config = dict(
    arch='unet',
    model='image deblurring model',
    dataset='coloured fractals of 300 iterated function systems on busy backdrops',
    train_examples=195000,
    image_size=48,
    crop_scale_min=1,
    horizontal_flip=False,
    task='deblurring',
    loss='l1',
    norm='groupnorm',
    hidden_act='silu',
    weight_standardization=False,
    pixel_unshuffle=2,
    widths=[64, 128, 256],
    blocks_per_level=3,
    block='plain',
    attention=False,
    upsampling='nearest_conv',
    init='orthogonal',
    optimizer='adamw',
    learning_rate=0.0029,
    beta1=0.9,
    beta2=0.999,
    eps=1e-08,
    max_grad_norm=3.0,
    max_steps=27800,
    batch_size=256,
    epochs=36.5,
    lr_schedule='cosine',
    final_lr_fraction=0.01,
    warmup_steps=2780,
    weight_decay=0.04,
)
Rows from block 6, named by matrix and row number. Each number is 50 + 12 x the weight over its row's rms, rounded and kept within 0 to 99. All counts start at 0. After the name is the row's rms in percent of the matrix's.
# conv: 3x3 conv (model.mid.0.conv.weight, 256x256x3x3), inputs 50-59, a 3x3 kernel for each
conv.96 040:51 54 52 56 60 61 49 64 53 51 60 56 61 77 62 52 65 52 50 41 47 44 27 37 48 31 43 45 53 67 57 76 81 55 83 75 43 31 43 34 12 30 40 37 45 55 60 56 62 77 66 47 72 58 50 42 40 44 37 43 50 50 49 52 60 52 57 77 65 50 66 61 51 40 51 49 27 45 49 44 56 48 35 42 38 21 37 49 40 48
conv.97 132:53 54 51 56 55 50 50 50 46 64 63 56 63 60 55 59 57 58 41 33 34 36 30 34 37 32 32 48 49 60 50 61 59 57 59 55 33 28 34 26 24 32 33 25 27 69 66 65 70 71 68 61 63 58 36 31 43 35 32 46 49 49 52 49 51 54 55 62 61 58 59 57 26 23 37 24 24 43 43 42 45 43 43 42 42 34 32 43 37 34
conv.98 163:40 38 40 39 36 38 38 37 40 54 44 52 50 46 46 52 48 50 44 45 44 44 49 46 45 44 52 62 61 63 62 57 62 62 66 54 49 50 51 42 54 49 39 51 48 49 48 44 47 38 42 48 44 42 63 63 64 66 65 67 66 65 67 63 59 60 59 54 55 60 58 59 60 62 62 57 61 62 53 59 55 44 47 46 46 47 49 43 49 42
conv.99 072:45 46 48 44 47 43 44 48 43 56 65 59 63 62 62 61 65 62 36 31 30 38 22 27 33 27 28 61 59 61 64 62 62 63 66 64 36 34 35 39 27 19 37 28 29 54 55 55 61 64 57 54 57 52 59 55 55 58 56 57 58 53 57 66 68 66 68 75 72 65 67 68 58 52 50 55 49 49 59 51 51 40 33 28 40 31 29 39 33 30
conv.100 089:60 55 58 60 58 56 59 61 58 58 45 49 52 39 44 52 42 49 60 66 61 67 70 66 65 73 71 36 35 38 31 28 29 36 35 36 49 59 56 54 69 63 55 64 59 61 53 58 59 46 52 60 58 56 39 37 36 39 38 41 44 40 40 41 36 41 36 31 33 35 35 37 46 49 48 44 45 44 38 42 42 48 57 50 58 60 58 46 53 49
conv.101 048:50 54 45 55 59 56 55 51 49 48 56 58 57 75 63 51 60 66 51 44 44 44 23 35 45 37 35 51 60 69 58 70 76 60 67 77 42 34 38 27 30 28 42 39 37 58 67 64 60 76 66 55 62 58 49 46 50 42 38 51 51 51 58 56 69 61 55 78 66 57 67 64 51 45 53 43 35 50 57 47 51 45 32 42 40 23 29 43 27 37
conv.102 085:65 64 65 62 60 66 63 64 63 58 51 50 52 43 48 50 51 53 62 63 65 68 71 68 62 72 66 35 40 38 31 28 34 39 31 38 41 63 52 54 59 60 53 59 51 63 56 62 61 53 57 65 59 59 35 34 38 38 39 39 35 39 36 43 35 36 35 34 33 43 38 36 43 44 44 44 42 45 42 52 43 54 61 55 62 63 59 53 60 48
conv.103 042:53 46 53 48 39 46 49 46 43 58 50 51 53 66 41 50 51 39 48 50 55 54 45 52 48 55 57 48 27 37 29 12 18 37 16 34 42 48 51 50 43 50 50 47 47 57 58 48 52 54 49 45 51 42 46 42 51 47 32 52 51 45 49 51 54 46 54 49 48 51 46 47 27 31 39 40 34 44 45 35 40 44 50 46 51 43 50 53 50 55
conv.104 052:55 52 53 53 50 54 53 49 56 50 47 49 46 48 53 49 45 56 48 60 52 53 57 53 52 53 54 38 35 40 29 28 30 36 35 45 45 55 43 47 54 54 45 44 35 51 53 49 55 52 52 52 52 57 38 39 43 31 29 37 39 33 36 49 46 47 43 41 46 46 42 53 33 41 42 38 37 36 40 40 42 51 51 51 51 49 48 52 46 48
conv.105 146:41 36 41 35 37 40 36 37 41 46 44 46 46 43 48 51 50 46 43 46 44 44 48 46 45 45 47 63 61 63 62 59 60 56 60 60 48 50 43 48 51 45 44 47 45 46 37 46 41 34 44 44 33 45 62 63 60 63 64 63 59 58 62 61 56 59 54 52 54 62 60 60 60 63 61 58 60 52 61 68 64 50 55 53 57 62 67 46 48 49
conv.106 173:51 56 53 54 59 55 53 57 53 61 60 62 63 63 62 61 65 60 44 41 42 40 39 38 38 42 37 46 46 45 46 45 48 46 46 54 38 36 36 34 31 34 37 31 37 63 67 64 67 71 66 67 72 63 40 35 37 36 31 35 36 34 37 53 53 52 51 51 54 53 55 58 36 33 35 33 33 33 31 34 36 40 36 37 40 37 38 40 36 36
conv.107 077:62 59 65 57 59 61 62 58 66 54 40 47 39 36 46 43 44 42 67 74 75 66 77 78 68 68 70 42 39 27 40 32 26 46 33 37 53 67 49 47 71 52 61 56 68 45 40 48 56 40 59 41 48 49 47 49 55 44 47 47 45 41 53 36 23 34 37 22 28 29 27 32 38 45 43 30 54 39 41 55 53 57 72 51 64 64 64 57 72 49
conv.108 143:40 38 34 38 37 36 36 34 37 55 40 49 49 45 52 57 57 56 45 39 41 39 48 50 39 46 46 54 60 59 61 52 47 62 56 56 40 44 55 33 49 39 42 45 32 45 42 53 56 37 44 42 43 45 63 62 64 62 64 66 62 65 65 59 63 59 58 55 58 61 57 59 65 61 65 55 65 64 61 60 61 41 23 48 42 45 37 39 40 47
conv.109 040:53 50 54 43 44 43 48 41 50 57 55 48 52 41 32 56 46 37 43 53 53 54 58 63 45 63 68 49 37 33 43 18 11 57 16 11 38 50 55 49 55 68 36 50 63 56 46 51 52 49 37 58 48 37 45 45 46 49 43 41 52 41 49 59 48 41 55 43 28 54 39 26 40 47 35 51 44 54 43 61 58 38 56 51 49 53 71 50 61 55
conv.110 113:42 51 54 45 57 54 47 53 52 56 84 59 60 72 62 60 62 58 48 51 51 42 39 47 45 46 44 56 39 34 53 44 33 46 47 44 42 38 34 42 31 27 32 30 29 68 39 84 58 56 75 68 63 67 51 46 31 51 40 32 45 38 36 53 45 49 48 48 51 52 50 52 45 62 41 34 36 31 29 35 35 46 47 44 44 38 33 37 33 37
conv.111 170:59 62 59 61 62 57 56 55 51 66 61 61 63 64 59 59 60 58 38 34 36 36 31 33 38 36 34 45 51 50 45 50 64 47 57 60 36 32 40 31 28 33 37 36 39 64 69 68 65 71 61 67 65 60 33 31 36 34 34 37 36 41 50 50 52 53 49 54 63 55 60 58 40 32 39 35 32 43 33 40 45 36 36 39 38 35 35 41 36 40
conv.112 111:55 58 57 56 58 56 54 55 51 51 38 37 55 33 29 46 30 30 58 61 69 57 66 76 59 67 72 44 42 40 39 36 24 38 36 29 52 68 68 54 72 80 51 76 76 53 47 39 50 44 39 56 40 39 41 38 38 43 36 43 41 41 42 43 40 39 41 36 36 42 34 39 43 33 48 44 40 51 38 41 50 65 74 76 70 82 75 70 78 90
conv.113 060:53 50 50 50 48 46 50 47 53 48 48 49 48 46 46 49 48 44 53 54 55 54 56 61 56 58 57 38 27 28 32 16 17 37 27 24 48 57 53 57 55 59 50 58 53 51 48 52 53 49 45 50 51 50 46 46 46 42 36 39 39 42 39 47 44 42 40 36 36 45 36 44 39 40 46 43 40 42 38 35 38 56 56 55 56 58 55 49 57 53
conv.114 047:54 53 54 50 53 51 53 56 51 62 53 66 52 61 54 58 60 57 40 38 36 44 42 28 35 39 29 63 64 73 56 67 77 67 72 74 48 36 38 44 39 42 43 34 33 56 62 55 47 59 58 54 60 61 46 41 43 49 45 56 58 58 62 58 58 59 57 63 61 58 66 66 47 49 56 56 52 66 57 59 59 36 30 27 35 32 25 32 19 09
conv.115 051:53 53 55 55 49 53 50 51 51 53 51 52 56 49 47 49 49 53 49 52 47 51 52 56 54 51 56 45 34 33 36 26 30 41 40 32 42 47 46 45 45 47 42 48 46 61 52 51 50 57 46 53 49 49 40 40 38 37 36 44 38 44 42 48 50 52 49 46 50 46 47 51 34 34 34 35 34 37 34 42 38 47 52 54 53 43 54 45 49 53
conv.116 071:55 55 60 55 50 54 57 54 53 51 49 49 47 45 43 52 45 46 55 62 61 61 63 63 53 59 58 40 27 35 31 24 19 39 25 37 52 56 49 49 61 56 46 56 50 55 51 56 51 45 50 60 48 55 38 34 37 36 39 37 39 40 34 43 40 44 42 34 32 50 41 43 39 46 41 41 48 40 41 39 39 49 58 50 51 58 57 52 51 51
conv.117 084:62 59 61 65 60 57 64 61 60 56 49 53 55 46 45 53 48 50 57 63 61 60 66 63 55 62 63 41 37 40 37 30 36 39 36 37 43 49 51 47 55 54 48 55 46 65 61 63 63 57 57 63 60 60 33 36 30 35 33 35 35 35 35 42 40 43 37 32 35 43 36 38 37 43 38 49 46 47 44 39 42 45 54 51 50 58 51 48 56 51
conv.118 122:59 60 58 57 62 60 58 58 55 62 69 63 66 54 59 58 57 56 63 58 64 64 64 67 67 68 61 31 26 28 20 22 26 34 35 38 43 68 57 60 63 69 55 60 62 51 39 51 43 44 48 53 47 48 35 39 38 41 40 43 40 41 46 38 28 35 27 32 35 30 31 34 48 53 42 49 60 46 51 58 48 45 55 42 54 46 46 51 54 52
conv.119 113:61 62 62 63 63 59 58 57 61 64 51 56 65 54 52 48 55 45 59 61 54 61 60 56 55 50 56 40 43 47 32 27 34 46 33 44 51 52 73 66 67 67 55 66 58 50 39 55 54 58 48 55 50 55 40 35 34 38 33 35 37 35 39 38 31 41 37 31 33 42 34 39 45 43 44 54 47 42 40 44 39 56 53 55 51 60 64 56 64 54
conv.120 055:50 49 49 54 54 51 49 49 41 42 52 44 53 72 57 48 54 48 62 52 52 50 36 48 59 44 49 38 39 39 32 36 38 34 35 38 56 44 58 55 29 40 61 49 48 53 57 52 64 74 53 49 59 51 50 39 49 40 29 42 49 37 44 46 53 46 44 55 54 40 52 49 41 35 40 35 19 34 35 33 40 58 45 51 55 33 45 57 51 53
conv.121 188:53 56 55 57 60 58 54 56 53 59 57 58 61 62 60 59 60 57 47 41 44 40 35 37 45 45 40 43 52 47 42 47 48 42 46 47 41 36 40 37 34 36 38 37 42 62 63 63 70 67 63 67 61 60 38 33 35 35 33 34 36 33 37 47 48 48 46 49 48 46 50 51 39 30 35 34 33 34 34 35 38 42 36 40 46 37 41 41 36 40
conv.122 182:56 60 56 58 63 58 56 57 54 60 61 61 62 65 61 61 63 60 43 41 40 44 40 39 41 37 38 45 42 46 43 45 51 49 52 63 40 36 38 35 33 35 37 36 37 64 63 65 63 70 64 65 62 67 36 33 35 34 33 36 36 38 43 49 50 52 50 51 56 54 55 60 36 34 34 35 32 35 36 36 39 39 39 39 37 36 37 43 40 35
conv.123 185:54 60 57 59 63 60 55 57 53 58 60 59 59 64 60 60 59 58 43 42 44 42 38 41 41 39 42 48 49 51 48 49 49 49 54 56 40 40 39 37 34 35 39 37 38 62 62 62 62 65 62 61 61 63 36 34 35 33 29 31 39 35 41 49 50 51 57 57 55 52 57 60 37 34 37 38 34 35 38 34 42 42 41 42 38 34 36 43 40 42
conv.124 172:54 58 57 58 63 56 57 57 55 62 60 60 64 63 63 61 64 60 42 40 42 39 37 40 40 40 39 48 47 48 46 47 49 47 49 54 35 37 38 35 32 36 36 36 37 63 62 64 68 67 65 66 65 62 38 33 34 35 31 33 36 32 35 52 50 54 51 52 56 53 54 60 37 33 38 35 31 35 36 35 37 45 42 39 43 38 40 43 40 40
conv.125 092:57 56 58 57 57 58 58 59 58 50 49 52 45 37 47 47 38 47 61 66 63 67 71 69 67 66 63 39 30 34 30 26 28 34 30 22 57 65 63 59 70 65 52 59 67 57 49 55 49 48 51 59 49 58 42 41 40 40 40 39 45 41 40 41 38 38 38 32 33 40 33 41 49 51 46 52 53 48 41 42 45 52 56 51 55 63 53 51 56 55
conv.126 066:41 53 48 42 50 50 51 45 44 52 60 56 64 64 59 58 64 54 37 30 32 38 26 30 35 33 31 63 69 66 68 74 69 57 72 68 47 43 46 29 32 37 37 37 46 59 58 52 75 62 59 58 63 50 60 55 57 57 57 58 58 57 57 65 64 59 70 72 66 71 68 65 64 54 57 56 51 58 58 48 59 39 34 37 34 32 37 37 35 43
conv.127 065:58 55 59 58 54 53 54 53 53 52 48 47 50 42 49 48 49 48 57 65 60 62 72 67 55 65 60 36 32 36 34 25 32 38 33 34 42 51 49 49 60 49 50 54 47 63 55 56 63 46 51 58 53 57 33 35 40 35 34 42 36 38 39 42 40 47 41 32 43 40 42 50 36 42 37 37 40 39 35 45 41 49 55 48 57 62 55 47 54 48
conv.128 141:35 34 34 32 32 32 33 32 32 54 50 54 54 53 56 56 56 55 37 37 41 40 40 44 39 40 36 64 67 62 63 58 58 62 56 61 31 40 38 35 41 31 38 35 33 48 37 46 49 42 48 37 44 46 62 63 64 64 64 64 62 62 64 60 59 61 57 56 58 59 59 60 54 57 62 52 56 49 56 55 56 44 43 43 42 45 40 39 43 42
conv.129 124:46 44 45 47 50 49 50 53 49 50 51 49 48 74 71 55 69 65 45 46 49 48 27 29 50 31 35 60 60 56 60 58 46 63 48 45 46 40 37 45 20 10 46 20 26 44 48 45 49 63 73 49 68 65 61 63 61 64 48 42 61 45 50 55 56 49 59 67 56 55 62 53 63 64 64 63 46 51 67 49 55 46 44 39 50 24 18 52 27 28
conv.130 084:46 49 47 54 65 49 43 46 41 48 57 54 65 79 64 50 63 60 50 44 45 45 20 37 44 28 34 49 54 45 47 70 56 58 73 67 52 33 41 31 06 28 35 29 28 50 66 55 77 76 68 63 55 67 50 45 53 47 37 48 52 53 50 38 48 44 62 72 63 59 65 61 57 41 52 37 00 31 45 40 47 60 50 48 42 25 30 40 45 34